Rows from block 6 of a small multi-label audio tagger, named by matrix and row number. Each number is 50 + 10 x the weight over its row's rms, rounded and kept within 0 to 99. All counts start at 0. After the name is the row's rms in percent of the matrix's.
After each channel's rows are labels from the 100 clips, of 14976, where the channel reaches its highest value: "strongest on" is what is common among them. Only what is clearly more common there than usual is listed. The data: short pieces for a synthesised band: melody, chords, bass and drums.
# c30: last pointwise conv (model.blocks.6.c3.0.weight, 384x384x1), inputs 0-95

c30.265 102:50 51 65 50 36 58 57 33 59 37 42 57 55 48 61 71 46 40 47 50 64 39 39 65 37 41 49 49 64 55 32 52 56 36 52 36 65 37 53 53 27 49 45 37 45 76 55 37 46 34 39 60 28 50 42 59 41 42 38 52 64 51 51 26 55 41 55 56 48 51 70 56 47 56 34 60 45 42 47 51 41 66 61 61 52 47 60 52 67 25 47 60 40 73 19 59
strongest on: mains hum; rumble

c30.172 098:47 51 49 70 55 45 42 51 51 46 66 49 47 52 72 49 35 52 45 55 36 43 51 46 54 39 59 43 32 41 35 58 50 51 46 54 59 54 47 36 48 51 51 50 64 37 62 70 48 44 54 54 51 56 58 69 56 52 54 48 56 55 60 49 55 37 46 35 52 46 55 72 58 51 46 40 53 51 65 48 73 50 50 56 52 45 49 57 47 44 57 51 54 39 59 47
strongest on: kick; drums; shaker; ride cymbal

c30.207 109:50 38 38 68 61 59 53 50 51 39 47 54 65 65 39 52 39 46 40 73 44 72 45 53 48 49 59 47 53 36 40 52 43 61 39 31 62 66 48 57 59 46 54 45 66 45 53 59 55 42 46 54 49 33 46 38 48 61 63 41 49 52 43 57 55 38 81 67 64 51 48 48 47 53 42 39 49 18 57 43 54 54 60 50 43 39 50 40 74 56 53 37 44 35 56 38
strongest on: rumble; crash cymbal; text has "muffled"; pink noise

c30.30 102:56 44 50 50 59 63 49 34 66 29 41 50 53 48 53 54 63 44 53 54 50 46 45 58 37 54 44 30 43 43 58 55 44 53 55 42 58 49 52 63 41 56 49 62 52 53 40 47 63 44 57 42 45 54 57 45 33 57 41 44 47 48 64 50 53 54 49 65 36 46 50 45 52 49 44 60 60 37 48 59 50 58 54 49 45 63 55 34 54 50 46 47 41 56 34 47
strongest on: mains hum; open hi-hat

c30.367 103:55 63 54 38 65 55 60 53 49 33 42 42 45 39 66 61 51 47 70 49 49 40 61 46 37 47 41 60 44 55 55 49 55 52 62 66 44 44 44 52 47 58 52 41 48 53 43 43 66 29 59 46 60 37 42 58 49 52 47 53 51 56 58 38 39 38 43 30 43 36 57 48 45 62 49 60 45 44 62 53 54 40 50 35 58 39 68 47 51 22 29 49 43 81 56 39
strongest on: open hi-hat; shaker; bass guitar-like; thin (high-pass)

c30.325 096:45 41 68 40 41 48 43 54 41 58 44 48 40 63 52 49 44 43 63 47 60 54 44 38 45 53 47 57 60 41 47 39 51 48 52 48 44 44 38 59 58 47 57 44 41 51 57 38 64 43 46 51 62 60 36 63 49 49 48 39 43 45 52 63 48 47 46 57 53 35 49 49 49 46 60 64 49 56 56 66 41 54 41 62 39 58 41 55 61 58 39 54 51 50 46 50
strongest on: kick; drums; closed hi-hat; bowed string-like

c30.284 097:56 50 47 47 44 46 49 64 43 47 38 44 49 48 47 47 55 56 49 40 50 48 54 52 48 57 67 42 39 59 43 46 53 57 41 44 52 57 57 54 52 40 55 54 51 43 42 48 49 42 45 59 42 47 48 58 48 50 49 57 51 46 59 55 45 46 59 50 50 47 50 48 37 49 59 42 45 49 53 53 41 48 64 47 45 52 55 63 37 57 47 50 53 56 45 52
strongest on: kick; drums; shaker; ride cymbal

c30.32 096:61 49 41 53 47 62 54 43 45 40 33 44 55 43 50 70 65 43 60 54 50 52 53 50 56 50 44 29 34 45 46 57 49 51 57 56 58 40 56 52 53 48 62 58 47 46 68 44 66 49 42 44 49 49 49 37 59 63 48 36 52 45 58 58 53 65 43 29 52 44 32 58 51 52 45 49 54 35 34 49 40 54 39 45 60 57 49 55 60 38 52 43 54 50 71 43
strongest on: kick; drums; cowbell; ride cymbal

c30.355 107:57 45 52 36 35 61 57 43 51 52 43 49 47 50 59 51 49 54 58 41 64 45 55 72 56 48 67 52 44 41 35 40 60 48 67 42 48 58 60 63 55 66 57 50 46 37 47 35 58 40 45 64 45 64 61 44 54 47 37 42 53 51 55 46 48 54 59 62 54 81 39 42 41 37 44 41 46 34 59 62 59 45 55 63 61 39 59 63 41 57 29 42 54 62 57 51
strongest on: rumble

c30.68 106:34 47 49 54 88 46 48 45 51 95 64 63 46 43 55 56 61 66 56 56 40 37 53 59 53 64 38 46 67 60 35 57 46 45 53 45 56 42 71 36 18 54 61 49 71 52 62 47 43 74 46 41 52 58 42 39 45 56 41 49 42 47 54 48 53 47 40 27 42 38 34 60 53 52 61 79 42 34 61 65 31 55 45 52 52 78 54 57 42 42 55 43 34 57 71 50
strongest on: saw pad; trumpet-like

c30.232 100:67 65 45 49 51 54 54 74 34 49 49 51 53 54 36 46 45 48 75 41 72 42 52 55 55 56 48 41 47 50 51 27 48 50 54 57 49 43 44 47 33 57 49 46 68 59 78 33 63 63 32 40 38 72 48 62 55 57 45 69 63 54 70 43 67 53 58 55 53 46 63 36 55 50 40 65 78 53 48 37 62 66 40 49 46 29 76 46 59 33 56 44 54 38 51 48
strongest on: flute-like; saxophone-like

c30.49 104:47 44 59 46 45 46 51 50 55 61 34 55 49 59 36 60 55 46 53 41 75 56 57 36 58 54 67 46 57 62 56 41 58 53 59 54 71 33 61 42 61 41 51 45 59 36 51 56 39 56 54 55 66 51 47 43 36 35 43 26 45 48 36 65 49 47 63 47 39 41 44 51 39 36 63 51 52 46 40 52 40 56 16 55 34 58 60 31 48 53 52 56 43 39 46 38
strongest on: white noise; muffled (low-pass); string section-like

c30.379 103:50 68 69 62 45 29 69 66 42 60 75 46 60 35 67 50 38 49 53 52 64 51 44 55 42 54 57 50 43 46 55 56 43 43 43 71 55 37 64 38 61 69 58 52 59 62 51 46 55 54 63 49 51 74 67 45 56 65 56 43 49 63 52 63 36 51 36 37 66 46 65 51 54 35 43 56 50 67 50 56 72 46 49 39 49 50 55 53 55 43 49 66 43 58 22 49
strongest on: trumpet-like

c30.153 092:41 46 55 63 59 43 33 49 55 45 52 65 53 43 46 47 44 49 65 46 50 36 41 63 50 56 48 49 30 48 52 58 50 56 44 31 48 35 53 59 42 54 55 64 50 59 57 52 45 47 36 61 46 44 48 63 43 44 29 53 46 38 55 59 50 47 54 53 46 50 44 38 61 50 52 48 41 67 60 57 45 61 54 45 45 46 49 59 42 52 57 38 55 59 38 36
strongest on: clarinet-like

c30.345 090:42 63 46 45 42 40 46 48 56 45 68 64 37 46 43 59 53 50 50 62 54 53 44 54 43 50 40 48 48 48 56 53 46 43 42 41 53 27 53 44 43 46 34 46 48 50 44 45 29 44 55 49 49 42 56 58 42 42 61 76 64 39 52 53 51 42 33 62 46 52 44 51 53 87 46 43 55 55 59 39 58 50 49 42 52 56 43 39 48 59 56 45 64 50 37 47
strongest on: sine tone

c30.161 098:51 44 65 59 54 53 62 44 62 35 48 60 46 34 49 66 61 50 60 57 43 58 52 49 46 54 48 50 36 46 30 52 31 58 46 54 70 50 52 39 44 66 51 52 39 99 57 49 52 48 53 34 46 47 58 49 51 45 51 63 39 63 43 51 42 60 57 40 51 49 47 45 76 39 38 65 51 46 56 58 48 46 57 39 25 58 60 46 54 35 62 49 46 72 36 55
strongest on: clipping; text has "clipped"; quiet level

c30.241 102:46 28 48 62 49 67 43 41 49 51 43 52 52 66 52 44 56 43 55 53 40 45 47 42 36 70 55 62 42 37 51 61 47 34 34 57 50 64 57 71 41 40 37 60 53 67 48 42 56 59 33 50 44 43 52 45 36 44 45 41 58 36 56 51 49 57 63 54 46 49 52 64 59 49 42 51 44 39 43 57 34 53 76 31 50 45 53 47 60 42 26 29 44 60 45 43
strongest on: trumpet-like; clipping; text has "clipped"

c30.136 097:38 50 71 48 57 44 70 64 50 48 49 54 55 57 76 57 53 52 54 54 40 46 38 65 77 44 41 43 76 53 45 20 56 65 47 50 69 33 57 42 51 53 55 56 51 84 45 58 49 22 28 44 50 47 31 59 36 46 27 46 47 53 31 53 59 43 39 46 34 75 48 56 52 45 53 48 77 51 50 41 40 59 66 32 83 49 58 41 48 31 45 63 30 55 52 70
strongest on: mains hum

c30.228 108:38 48 43 65 51 56 45 47 30 39 38 48 38 27 56 46 48 49 57 49 42 41 53 53 68 55 60 67 60 49 50 49 55 53 65 46 43 66 39 56 51 59 35 73 42 49 52 42 59 49 38 63 51 42 52 50 38 48 40 57 44 56 53 40 33 54 56 64 42 34 66 55 58 45 63 53 39 65 52 60 44 45 56 40 43 50 57 53 51 47 47 47 43 71 58 44
strongest on: rumble

c30.311 096:43 44 55 44 64 37 42 46 70 41 41 48 62 45 41 32 62 51 58 59 42 42 52 55 40 45 41 44 45 41 68 42 38 45 36 33 47 37 43 37 58 48 45 47 42 48 45 45 57 56 43 52 56 51 45 63 41 42 65 54 55 50 53 48 42 42 24 66 41 60 56 54 41 65 55 53 42 46 45 61 35 45 54 46 53 55 53 53 41 63 74 46 55 36 40 38
strongest on: sine tone

c30.179 094:60 75 52 28 46 45 70 79 36 43 37 49 49 43 57 49 55 43 55 59 56 34 48 51 37 38 45 39 58 50 47 61 40 44 40 51 52 44 47 46 39 47 43 62 44 47 55 43 44 45 53 56 45 42 46 56 50 49 44 89 51 41 55 50 43 44 39 43 62 55 43 55 50 84 51 54 81 40 56 47 56 46 52 56 54 48 55 52 42 56 60 52 44 43 53 40
strongest on: sine tone

c30.183 099:54 55 49 39 54 48 63 85 51 63 33 56 49 48 48 40 41 60 60 46 51 51 47 50 45 54 60 44 50 63 71 48 40 55 48 43 43 46 56 43 42 54 55 64 53 49 54 27 52 46 54 32 41 27 53 40 49 42 50 42 54 48 54 45 51 55 47 44 49 47 48 60 59 49 53 46 71 41 45 45 50 31 63 39 68 42 66 39 39 58 44 43 54 42 47 49
strongest on: trumpet-like

c30.294 110:52 43 46 41 19 27 77 45 47 40 44 47 34 66 42 38 63 48 58 40 65 58 30 58 75 45 42 47 55 64 74 48 62 51 37 64 47 26 47 37 53 49 75 48 58 45 48 47 41 48 48 37 46 49 43 57 66 47 40 60 52 48 32 68 39 44 53 33 39 51 52 65 35 55 58 45 57 49 52 56 34 51 52 37 56 58 45 50 46 49 54 48 45 48 68 40
strongest on: rumble; pink noise

c30.364 100:74 50 52 47 47 50 34 57 50 56 39 43 49 52 60 51 31 55 59 74 50 56 58 49 65 46 54 45 40 44 58 43 43 38 47 38 44 73 48 42 47 51 60 48 58 50 37 42 47 54 82 47 59 55 56 61 59 84 35 39 46 47 51 68 57 58 70 56 74 52 45 68 41 54 51 43 56 41 55 55 87 69 48 44 52 56 61 48 55 56 51 51 50 41 41 48
strongest on: white noise

c30.269 097:60 69 44 53 48 53 62 47 52 56 50 46 51 58 56 56 62 51 66 53 47 53 39 41 64 74 45 53 52 54 50 51 62 62 39 44 28 43 45 34 61 72 59 61 64 61 59 45 58 40 55 36 59 78 60 62 56 60 43 54 58 54 50 53 57 51 38 40 64 53 49 59 54 45 35 62 40 52 51 46 52 64 43 54 49 30 55 59 53 44 51 62 42 54 62 50
strongest on: white noise; bowed string-like; melody instrument: bowed string-like

c30.281 099:49 47 71 57 47 41 35 41 62 62 66 58 48 37 63 45 37 42 35 55 45 33 63 64 36 45 40 62 45 45 60 78 56 44 56 60 44 32 35 40 37 51 53 35 39 69 44 51 47 51 29 39 41 53 52 59 53 43 38 58 44 62 42 35 58 52 58 35 49 45 52 61 46 53 56 55 43 63 51 54 67 49 40 27 50 50 34 56 68 35 37 42 44 63 53 66
strongest on: square lead; reverberation; thin (high-pass)

c30.250 097:59 50 45 44 53 48 61 54 49 52 44 44 49 55 54 40 31 58 48 50 54 43 52 51 56 42 65 55 56 59 49 57 35 42 55 45 55 57 66 58 51 39 39 59 57 48 45 51 57 58 54 49 43 42 56 37 34 48 48 56 47 51 46 47 52 38 59 50 46 49 51 53 57 56 56 58 65 26 55 50 46 42 55 41 56 46 44 56 59 36 54 40 49 55 53 52
strongest on: organ-like

c30.341 110:71 46 62 53 47 62 39 41 41 22 41 52 41 74 45 38 36 52 37 71 59 30 60 70 40 46 61 47 41 43 60 35 52 48 45 56 72 48 32 51 37 65 56 38 49 45 47 52 49 47 49 33 47 45 53 41 41 46 45 45 66 43 60 45 44 41 58 40 59 50 53 32 53 64 44 50 39 51 61 66 70 50 74 60 38 56 33 46 51 45 37 50 43 43 45 39
strongest on: rumble

c30.209 101:57 40 42 60 49 50 46 54 52 49 39 58 54 43 46 63 60 53 59 45 50 58 43 58 63 60 44 39 42 49 51 52 54 60 54 40 58 52 54 44 62 47 51 56 63 46 54 57 61 55 49 48 61 57 25 51 56 61 57 57 52 63 53 57 42 49 34 34 25 63 56 62 68 55 48 51 45 48 67 55 33 47 50 44 49 44 51 60 39 46 41 53 50 40 70 43
strongest on: sine tone

c30.45 104:65 60 33 50 55 49 36 56 47 46 55 49 53 52 48 47 55 46 69 47 28 58 45 43 43 61 41 51 49 51 41 57 46 62 56 43 44 60 51 49 33 51 64 58 48 57 60 53 66 40 48 40 56 57 53 43 54 46 44 43 50 59 47 59 57 61 67 48 45 65 67 48 60 51 57 49 43 35 57 50 43 57 46 39 70 30 60 41 62 68 51 66 52 48 54 64
strongest on: clarinet-like

c30.198 105:42 39 49 54 60 32 31 60 45 37 62 29 56 55 51 40 54 43 57 61 39 62 57 52 61 75 47 61 67 55 51 62 43 64 47 41 32 61 55 67 50 49 56 56 39 49 48 50 58 44 47 59 71 47 54 59 44 51 51 58 39 44 54 50 52 57 39 55 45 54 56 49 53 58 61 56 49 43 43 60 54 52 60 39 66 38 62 59 49 47 60 51 50 42 48 42
strongest on: mains hum

c30.344 104:36 51 36 46 44 83 64 55 66 44 52 44 47 49 60 51 64 65 51 47 46 47 47 46 52 59 45 54 47 67 42 41 53 61 62 58 42 97 46 53 43 37 35 55 55 33 50 47 47 51 46 66 51 61 50 53 38 48 52 58 49 59 67 50 58 54 53 34 62 53 70 49 32 50 45 54 67 40 60 47 60 45 92 61 42 58 60 63 41 41 38 53 59 50 43 62
strongest on: clipping; text has "clipped"; cowbell

c30.307 090:63 46 51 36 40 45 40 58 54 66 44 55 52 56 41 48 49 52 99 50 59 44 51 50 53 74 67 59 54 48 57 47 66 29 57 37 38 62 45 66 60 55 46 71 46 58 99 45 74 36 41 46 60 48 58 47 40 52 48 40 54 55 60 60 58 50 42 60 76 49 63 32 45 43 53 82 53 65 45 44 52 61 49 32 50 48 47 35 75 47 43 50 30 62 39 49
strongest on: open hi-hat; bass guitar-like

c30.332 107:42 70 58 57 29 68 55 66 68 62 38 75 71 58 54 59 50 49 67 39 60 75 55 50 55 66 46 51 33 59 41 39 52 35 68 29 49 49 67 44 56 47 48 60 57 62 68 52 63 28 47 38 55 38 41 51 49 36 53 41 61 46 44 57 55 47 45 47 57 49 42 39 48 36 57 61 44 64 28 57 40 41 49 38 49 38 42 48 59 43 62 46 42 42 46 44
strongest on: white noise; bowed string-like

c30.340 097:48 44 64 51 60 45 64 59 52 38 62 61 52 59 63 60 55 58 34 44 54 47 46 32 42 49 29 55 56 47 35 44 41 47 47 45 61 41 62 56 45 53 48 61 32 99 51 39 35 44 30 49 41 57 43 65 46 50 34 44 40 64 47 52 42 28 51 41 48 50 64 34 57 53 48 58 52 61 56 44 48 45 50 36 55 41 42 56 40 39 49 68 40 56 41 60
strongest on: clipping; text has "clipped"; quiet level; square lead

c30.79 102:46 53 45 54 40 66 59 52 76 48 46 46 47 65 55 44 53 48 50 48 42 42 44 41 41 56 51 40 41 51 45 52 50 53 51 51 46 43 55 38 61 63 41 51 47 77 40 54 54 43 63 28 45 46 35 56 59 53 58 37 47 55 42 52 54 56 57 58 58 56 48 43 54 58 45 56 55 64 48 53 46 61 52 54 45 52 48 33 37 45 47 41 47 59 55 56
strongest on: trumpet-like; clipping; text has "clipped"

c30.58 105:50 65 61 71 58 43 46 67 56 53 52 43 68 49 43 53 58 43 61 44 47 77 47 45 47 50 35 55 48 60 64 51 45 94 46 55 55 46 44 61 64 40 48 51 40 38 44 44 77 49 35 65 34 55 59 51 55 45 62 55 57 41 42 58 55 50 50 62 63 48 50 74 60 45 53 34 53 54 37 51 53 43 50 42 45 49 53 42 32 56 50 61 44 51 56 42
strongest on: square lead; cowbell

c30.170 109:38 49 52 67 51 46 61 44 51 53 44 53 53 67 45 55 51 64 47 53 42 55 51 25 48 57 42 58 52 33 46 65 45 42 45 47 52 54 35 57 70 38 46 43 35 43 48 52 56 41 55 40 50 51 69 43 57 49 46 47 54 48 51 50 52 55 63 54 45 50 61 33 71 56 54 52 49 34 65 54 47 47 37 53 62 42 35 40 62 49 52 42 47 49 55 42
strongest on: clarinet-like

c30.321 103:60 43 40 45 58 72 35 45 57 50 43 57 46 45 39 60 71 55 64 52 41 46 52 41 53 51 38 52 45 33 39 32 55 37 46 50 55 65 37 42 44 48 38 45 62 59 55 49 59 51 57 54 53 52 50 59 39 50 59 34 52 44 55 37 43 35 57 58 68 52 36 57 37 62 53 62 43 38 39 60 56 49 78 35 37 61 61 33 47 38 43 36 43 51 44 34
strongest on: clipping; text has "clipped"; plucked string-like; melody instrument: plucked string-like

c30.89 110:39 53 52 61 52 37 64 66 61 63 52 64 60 48 53 52 57 73 53 58 70 41 52 37 48 49 47 37 48 53 44 51 53 52 69 39 79 60 57 64 44 46 63 46 45 51 77 77 32 60 39 74 31 45 57 68 45 63 52 73 57 73 58 49 66 65 59 45 50 55 55 52 45 70 80 51 63 63 60 59 64 58 38 53 58 77 29 50 44 56 39 59 57 32 38 63
strongest on: flute-like; string section-like

c30.25 104:60 36 38 42 66 61 26 47 41 46 27 40 45 53 39 41 53 82 51 46 61 43 61 31 60 33 66 57 67 59 41 58 51 47 68 55 54 60 51 62 51 46 60 52 45 41 55 53 46 40 67 58 60 39 67 45 58 54 39 50 43 64 48 61 46 59 55 57 40 42 46 49 73 55 53 51 47 53 55 54 41 66 55 67 48 36 51 61 65 43 54 59 35 59 50 45
strongest on: saw pad; vibraphone-like; text has "muffled"

c30.8 095:48 49 53 44 65 38 47 57 49 32 52 45 62 44 52 42 47 45 58 62 45 51 49 66 36 59 47 41 64 69 74 62 43 58 81 46 41 47 35 57 54 33 56 67 52 48 52 54 58 63 48 66 56 40 56 61 49 51 60 47 51 66 73 39 60 46 44 41 48 49 52 42 58 61 41 53 45 38 42 43 56 59 54 40 52 31 60 58 40 63 60 39 67 44 40 52
strongest on: mains hum; trumpet-like

c30.369 101:39 48 46 49 53 69 48 36 49 59 42 57 44 50 40 53 66 52 61 37 43 47 47 39 54 37 42 67 41 46 52 54 52 46 57 42 53 61 43 51 47 45 46 48 60 68 54 48 62 58 47 55 49 52 62 59 52 50 53 49 53 69 52 47 42 46 56 53 57 58 56 50 50 58 57 45 42 42 42 55 52 45 49 43 66 43 61 43 47 27 53 33 55 54 36 42
strongest on: clipping; text has "clipped"; vibraphone-like; melody instrument: vibraphone-like

c30.144 105:58 49 44 52 71 54 48 38 40 46 71 56 65 45 47 64 68 45 50 43 46 60 77 60 51 60 31 52 62 68 49 36 28 53 67 52 25 52 75 58 20 51 68 45 71 51 52 34 53 57 43 44 61 49 48 55 52 64 33 41 37 67 57 35 41 72 45 41 56 27 54 45 46 61 38 70 40 43 43 50 35 50 43 62 36 44 45 48 57 46 44 56 56 42 57 42
strongest on: mains hum; horn-like; melody instrument: horn-like

c30.220 108:42 58 29 53 63 40 42 36 58 52 71 53 62 51 56 42 60 63 50 42 52 48 44 39 65 55 40 47 64 46 66 65 55 38 50 38 53 62 50 45 46 62 46 51 40 60 39 55 27 28 54 50 44 55 68 50 53 47 46 53 41 55 59 54 37 58 46 64 51 60 56 46 53 78 44 37 54 27 43 52 56 34 22 38 46 56 49 48 58 59 50 53 58 37 44 47
strongest on: sine tone; bowed string-like

c30.7 100:62 62 50 53 61 55 48 43 57 48 46 52 37 47 85 53 26 57 48 39 26 38 49 58 60 49 58 45 62 68 65 49 53 50 50 67 43 50 50 44 40 49 65 64 46 61 47 50 65 58 42 34 46 55 60 33 42 68 48 42 42 47 27 50 63 46 59 35 60 66 57 60 50 56 34 58 61 37 54 53 71 49 52 40 55 50 64 59 54 46 47 62 56 62 28 86
strongest on: organ-like; thin (high-pass)

c30.69 095:44 44 60 45 58 39 44 48 52 51 53 49 53 37 40 35 55 52 53 43 44 57 49 40 33 46 42 43 37 33 52 48 66 53 45 48 44 31 44 36 53 42 53 48 47 37 66 41 61 45 54 72 60 46 54 50 55 54 48 45 61 50 59 44 40 57 26 33 34 49 37 58 63 52 40 65 48 46 49 62 49 45 46 41 63 67 50 53 60 54 49 37 41 35 67 52
strongest on: sine tone

c30.192 102:53 47 54 60 46 29 33 32 43 53 38 57 51 46 50 52 57 55 49 46 65 40 64 45 55 35 48 60 55 46 61 69 48 64 56 54 47 35 57 48 48 50 29 51 52 43 63 30 41 58 36 35 55 32 59 40 54 41 47 45 71 37 48 75 43 85 47 48 35 41 38 63 73 54 55 66 53 58 44 55 66 39 41 53 40 61 51 58 48 64 50 58 53 52 35 61
strongest on: sine tone; saw pad

c30.305 103:65 55 49 37 40 57 54 34 61 40 48 40 40 58 50 54 43 66 63 45 39 32 49 49 41 39 44 51 55 48 38 46 46 44 50 47 17 76 53 49 51 64 52 37 57 58 48 53 65 58 46 36 68 75 47 54 58 57 60 33 20 42 55 36 49 66 73 57 58 45 59 65 60 29 39 72 53 51 43 61 44 67 46 73 45 62 61 60 57 40 55 58 40 51 44 64
strongest on: clarinet-like; melody instrument: clarinet-like; plucked string-like

c30.145 087:39 50 38 46 46 56 58 54 50 45 45 54 47 49 36 48 48 54 48 44 51 45 37 44 49 39 46 59 31 52 53 61 55 37 45 59 46 46 62 50 51 47 70 55 59 40 50 42 60 47 43 47 43 56 48 48 67 58 70 52 56 42 57 54 42 47 37 43 51 50 66 63 45 50 50 58 44 42 40 60 52 58 36 55 47 55 49 42 48 51 41 58 66 47 68 41
strongest on: kick; drums; open hi-hat; trumpet-like

c30.164 099:51 51 47 44 64 54 54 42 42 50 41 44 49 71 49 59 53 44 46 44 55 53 54 49 57 57 48 61 76 43 53 39 47 49 54 49 58 41 43 34 52 51 35 45 52 52 48 53 52 55 59 53 47 46 40 34 43 43 36 50 54 37 48 58 59 40 39 48 36 72 39 64 38 37 64 36 51 48 53 47 41 54 60 56 83 48 57 59 44 51 31 45 41 76 65 58
strongest on: mains hum; electric piano-like

c30.295 099:39 37 47 42 53 50 52 37 60 58 52 61 62 41 42 40 48 46 39 38 40 39 58 40 55 38 57 58 47 39 35 62 46 54 41 43 67 53 37 34 59 58 42 62 47 97 45 51 46 39 60 62 59 50 48 49 66 43 52 56 62 61 56 54 49 56 44 48 48 54 29 57 43 39 59 47 43 40 43 58 47 40 36 53 57 53 43 56 50 47 31 43 34 91 45 45
strongest on: clipping; text has "clipped"; square lead; melody instrument: square lead

c30.357 103:45 54 57 49 48 59 50 20 61 52 32 41 51 45 47 60 62 62 57 54 40 58 46 45 52 46 43 35 35 38 46 43 48 51 46 40 54 42 50 40 48 52 44 42 48 55 52 53 57 55 39 35 81 51 53 43 49 32 57 38 56 35 52 48 62 43 67 54 50 49 57 42 49 45 43 63 27 39 55 56 40 61 50 42 49 52 47 48 60 50 44 42 44 58 50 60
strongest on: clarinet-like; melody instrument: clarinet-like; string section-like

c30.53 102:54 45 47 43 53 62 48 51 44 47 53 46 58 49 53 49 48 42 66 64 47 50 53 63 47 69 56 52 53 73 32 39 42 36 40 39 35 46 65 61 53 53 76 78 35 43 39 43 58 38 45 37 47 55 49 54 59 57 45 57 47 49 40 60 67 40 75 69 54 41 66 44 54 56 50 47 36 54 40 61 43 76 54 49 39 38 62 46 41 48 58 45 51 61 55 79
strongest on: clarinet-like

c30.290 092:74 42 60 45 43 61 49 61 69 53 55 35 41 68 52 45 46 74 41 47 55 45 51 37 43 39 56 42 66 38 46 52 48 40 40 60 59 69 40 54 65 48 49 43 48 54 71 38 69 65 50 46 43 52 58 53 52 59 45 64 61 51 37 60 55 50 51 44 62 49 62 40 43 51 52 48 58 50 56 50 50 54 69 56 51 67 44 52 52 59 53 57 38 57 39 52
strongest on: organ-like

c30.219 100:69 54 70 59 46 46 75 43 45 45 46 34 53 68 56 64 42 45 44 62 58 50 52 51 49 46 73 57 54 45 36 58 66 61 53 43 72 57 51 61 61 44 58 41 56 48 59 44 51 62 48 49 53 40 42 59 58 44 65 46 64 52 31 66 54 41 45 55 56 43 54 57 50 32 46 66 48 58 67 53 47 48 52 63 39 58 57 74 48 55 43 48 46 62 42 71
strongest on: open hi-hat; plucked string-like; clap; melody instrument: plucked string-like

c30.216 104:59 56 59 71 62 53 55 64 51 57 27 64 57 60 42 40 58 51 55 40 64 42 53 52 51 49 62 63 58 43 48 49 64 48 47 28 65 47 52 39 63 48 61 51 58 54 48 45 47 47 54 56 46 37 46 53 51 44 51 69 70 45 58 58 53 51 66 40 46 58 61 36 51 47 52 50 55 37 39 41 51 50 55 50 42 51 58 44 51 34 45 40 59 54 59 43
strongest on: kick; drums; closed hi-hat; flute-like

c30.300 105:54 57 45 43 29 33 42 39 41 44 58 63 47 50 41 53 70 49 55 35 54 49 59 72 56 46 47 46 36 60 60 60 41 56 55 72 37 37 49 33 49 65 63 34 54 72 46 35 69 69 50 51 42 57 52 43 59 42 38 42 52 50 40 59 53 41 55 60 56 45 40 62 54 48 52 53 27 50 47 45 63 50 37 51 51 51 38 62 54 50 41 55 55 66 50 40
strongest on: rumble; shaker; thin (high-pass); organ-like

c30.167 095:72 48 50 78 54 43 54 56 60 61 51 65 63 53 60 52 37 48 42 66 31 50 52 44 69 54 61 58 67 54 49 47 49 41 49 33 52 55 50 41 56 48 60 34 51 50 50 49 51 37 48 59 55 63 46 59 47 55 52 34 55 53 51 41 58 60 44 52 52 49 69 56 50 52 51 60 48 47 43 62 33 55 52 50 42 39 46 49 59 37 60 71 48 50 57 54
strongest on: kick; drums; ride cymbal

c30.46 094:43 41 49 50 37 46 46 44 69 52 58 64 52 53 54 42 56 69 53 41 51 40 60 34 72 48 59 51 46 59 57 44 66 45 48 51 36 51 56 63 52 43 60 40 34 50 43 55 39 56 56 40 57 55 63 46 59 49 40 51 50 53 45 56 52 66 45 55 54 47 51 48 50 62 48 59 68 42 58 45 70 47 40 53 45 55 43 66 42 36 50 48 49 46 44 60
strongest on: organ-like; closed hi-hat